Weights of a small text-conditioned image flow-matching model: 32-pixel images, widths [64, 128, 192].
Rows from block 8 of the denoiser of a small text-conditioned image flow-matching model, named by matrix and row number. Each number is 500 + 50 x the weight over its row's rms, rounded and kept within 0 to 999. All counts start at 0. Numbers have three digits each. After the name is the row's rms in percent of the matrix's.
After each channel's rows are labels from the 100 images, of 14976 (inputs lightly noised), where the channel reaches its highest value: "peak on" is the class under the peak; "colour at peak" is the nearest of a few named colours to the mean colour under the peak. Only what is clearly more common there than usual is listed. The data: made-up road signs on poles.
# convs0: first 3x3 conv (model.decb.0.0.convs.0.weight, 128x256x3x3, each kernel summed), inputs 128-255

convs0.124 092:499450542537550451537514520498469488489561547429590506453536506447580497567573454488449461432509429554572608440526546548464516497408461581488504405517477548561471456469536449419549483580490603468460457510506479411504618516587499497519482504473565500499604464475510528571502497490475485552524581490540511500469524463494495543510542492485497437542476519504527496559545486568518509527464
peak on: backdrop
colour at peak: black

convs0.56 134:511523487454501616487493451541518473398164458522570425434477498552557582511507519654562507481463481496644475520456461502490614554366492569503399468485523457427536431565503575485465481486559543561458328488505359474515549537514497530376479390465472525505500481503427475507346506432512546541501460608465524323520496536522472510516531488447498499532511539506576552539472463562496489554471
peak on: backdrop
colour at peak: brown

convs0.24 081:534488454493438608490464523407408480516516521562581593529482461643537383463587529451596447409475548513525421421534454470506421517493535391489480477484477461456560494519472472503441488513456488588508497542513476501576506511475498543535440531513517489492505502510535493509588525523510535428495517415514554545534418500556504524379465478527556509522519539451502492429466428515527514547581
peak on: backdrop
colour at peak: black

convs0.60 078:417503514439484484476514574449469538474492540460564534528526527615371561438510497520482537491425494487553596516430475491416477511539528427493473505526519481571481543517508548501566571548455563402517483514449528581487481497507531498469560519460495532502525448501420514489502566521489428541488524462508491499555541449526566525488502443556530506509514525565507490464547561476490534555459
peak on: symbol
colour at peak: black

convs0.104 126:551537373528477524452539553517440503492641416567233471439518530527425529550431343424495541596448473469578507337515370472447528542517513617398547502509473560463430478411414487532459516457481498530449517427483524522459477454455559530483528499457539487443477502559517469504514471487523540460470535633541526535476467442450536520566445567503428496511449533494538508499462488302500525426626
peak on: symbol
colour at peak: black

convs0.87 090:487410472390513524471475551380500493429545556450577539478452506555448430450587547486516504389420494450554570560503399465529323491554511452486441520464515580518533501571498423466434501561555530481504583541507396431519551529529542543452558524453522532443493516455539497462601561491536553498454447437483510542399531470553498544399470486527516509419557593465456464389474520521527453409483
peak on: backdrop
colour at peak: black

convs0.16 082:498542491477527501547477544457469553526468527432551559555559545502518345487547546420493501533424558571457468519446468488472451506597563519502512501537441408547546503554607472460452527558523497477550563600569561482549523482509539557501423556538537500506467445469461500516578548529532550487539506403485556536547466463523466562544507479551462498511484495373513555443542524504557425540424
peak on: face
colour at peak: brown

convs0.107 165:544635459460351499535537571508596556502537378571410487477553518397584529630370423453458512430446475473492646504491376575384485467578496658378404341483533553504519528498348552451460500415512458419482449528503557516514530542478531521521448539486547500443488475470567499473460511527475547517494547489573501451413599467544537471605611367526417400497450367513530500494502533417476554520563
peak on: symbol
colour at peak: black

convs0.23 098:552543605450516426503471522506554511510465544531625524538502440701504458500503540451557555470524524511544519451345520591512478510490538571364496405490492467426506350544551530570500550497434549473522447530517513542444535512516517509557488473543480586478510452500405500528437435478515515550470538494558504456418522598530475412502516359461450516425528541525442446610490485557469523511556
peak on: face
colour at peak: brown

convs0.112 079:487488497493518568489518478490476533545504529435488507592514456463424458569519495546445491504555486437522596560607487515514527535479480403566459517450529590505507553489510380490522569487511492533482529503517541532506520502491462529532465481507539476456507464456566506521503479504457473459479443516521472456505492536462464510512493513547485539468500449481444504529516559548485446501501
peak on: symbol
colour at peak: black

convs0.3 103:418505564481536381589484396449471494493445550538310473464531530493508511425511564518537424522509493564501439386506524472560491447624503423566542571517573523531470515532497519441556444594516502545496551549499488502496462505540461448549508465502563385484511553548565510522557520525506463492520481483549406578510522514391466545384425553375546530473521521480554546409513482403534362305488
peak on: backdrop
colour at peak: black

convs0.95 093:553447469559526463500473560508503523625483478548539543522506579366446492403506479473481529524397587586423498502434541471496509434557529402505548525514463451615523524519484459489539449424458527470522471505569443505531490544559509556393444536567525444528530348550578507483518538528494409509504476466533508491547524562551590476453453486583458479492527430434465446513503461523548438514540
peak on: backdrop
colour at peak: black

convs0.10 107:515539551468460451564543468472549519467357441629455487426495558352565387582465563484436475512516498524570552496478467494552520396499459551512489625476503576530449557543292578500464478544563533518424492525577513505360455504555499494589581363491585530464293550597575508582506570524473537419508526529441556488496496537549507499592571465503511412500452533502607528419467536525493455421540
peak on: backdrop
colour at peak: brown

convs0.97 136:579524533567542642460507443616392491610591469562511424538419492561485509583523475461465524574561520494446357491487490453484534440397473444543645563495495433554524527457485513406507370438434527539506550367409518496436502521472498507560551484474443505490452489481554474421429518568481524521450515552332543518515492562477488558471437562548578487546498448568495546405497452544497536496524
peak on: symbol
colour at peak: pink; white

convs0.50 096:456494466560424575583506538484468431526525497429511503442461482496533542505479449530525516455503488353508434515523509592475522421425480537470496525496506601544454523459569462436465529506509521581538438521429545584582519517491611486568465410482499526495487604563545402546515470527527472495502487482477484440486499451481513584650421500482469534478498432559566480471393485504459476518477
peak on: backdrop
colour at peak: black

convs0.67 084:520504496545563553481508539460486564528473473516530603503554579473456492470501566500527497499505546539505580476507436524544393511524525433569468383467556466534556446449458520406468536438494518468480518576611506499496497505509457543458464626510478484498497470476559566454530556486502515502534563444546537463587418538564503465514517549616503521468481491371469563491568527531497410555525
peak on: backdrop
colour at peak: black

convs0.47 090:495405521529492481483525523443537541564496479530466485441494484500481546585493480511513484522522530531470400554553488517503458559460530460502534496511555505517469597532547544566492486525512456499490524421541525519522464499504564508446398556536503487546496410566480513503480551487496446484439609546534482471538492565523518558518446481567513591553530519471473455538521508508532511500501
peak on: symbol
colour at peak: black

convs0.116 081:448529540508446495402537496450523493472471473433494502441525488591475549469510503540479500455515521470502443486517490433513470487489508490445514507492480538536486537453472505501481560500425490462504525503547513483461495520547471474499568533516616502534520506442446516577474468511520522500551505485523487475486442508483518457440466438491526465456522564511464471501511561549520482565455
peak on: symbol
colour at peak: black

convs0.21 087:547419453537498513526543542459543562550543494475555435478481510479520507394463453506554454532467519521472453483543552386524429472615534452502535467500450561512488534477445498423486519496479477414498501532546507517479508504521514494522415511491569480544548357457552508512612549566480451500468478512512500558537536535553478600435409514563479563475509445474439496486551479554537504527494
peak on: backdrop
colour at peak: black

convs0.110 094:439504491549532463488571525491492524436515552361518472512440562505500423608576513421474505482485545534503482557419530439493457429525473522501446486463482520572475502549505430529441473439513633410535510514627512427534484502555416579430537477537534455504499563527556564544581557517501511502472563506496540482457459396548497617532530475528539536510485672469518474462562487526530471501506
peak on: symbol
colour at peak: black

convs0.120 127:556539557427475600483441449523568512505425506661552453474513518547521451496541576442596468494657486519430519471459498500559526514500482455512525438490497456579507551483466535387518521548502456544472495514522532489521514511035597413575487463504530394449464509519603504572438440437508467401541455484479460553532605551511437459510496502480479508458499468515522574695495495420510492499466
peak on: backdrop
colour at peak: brown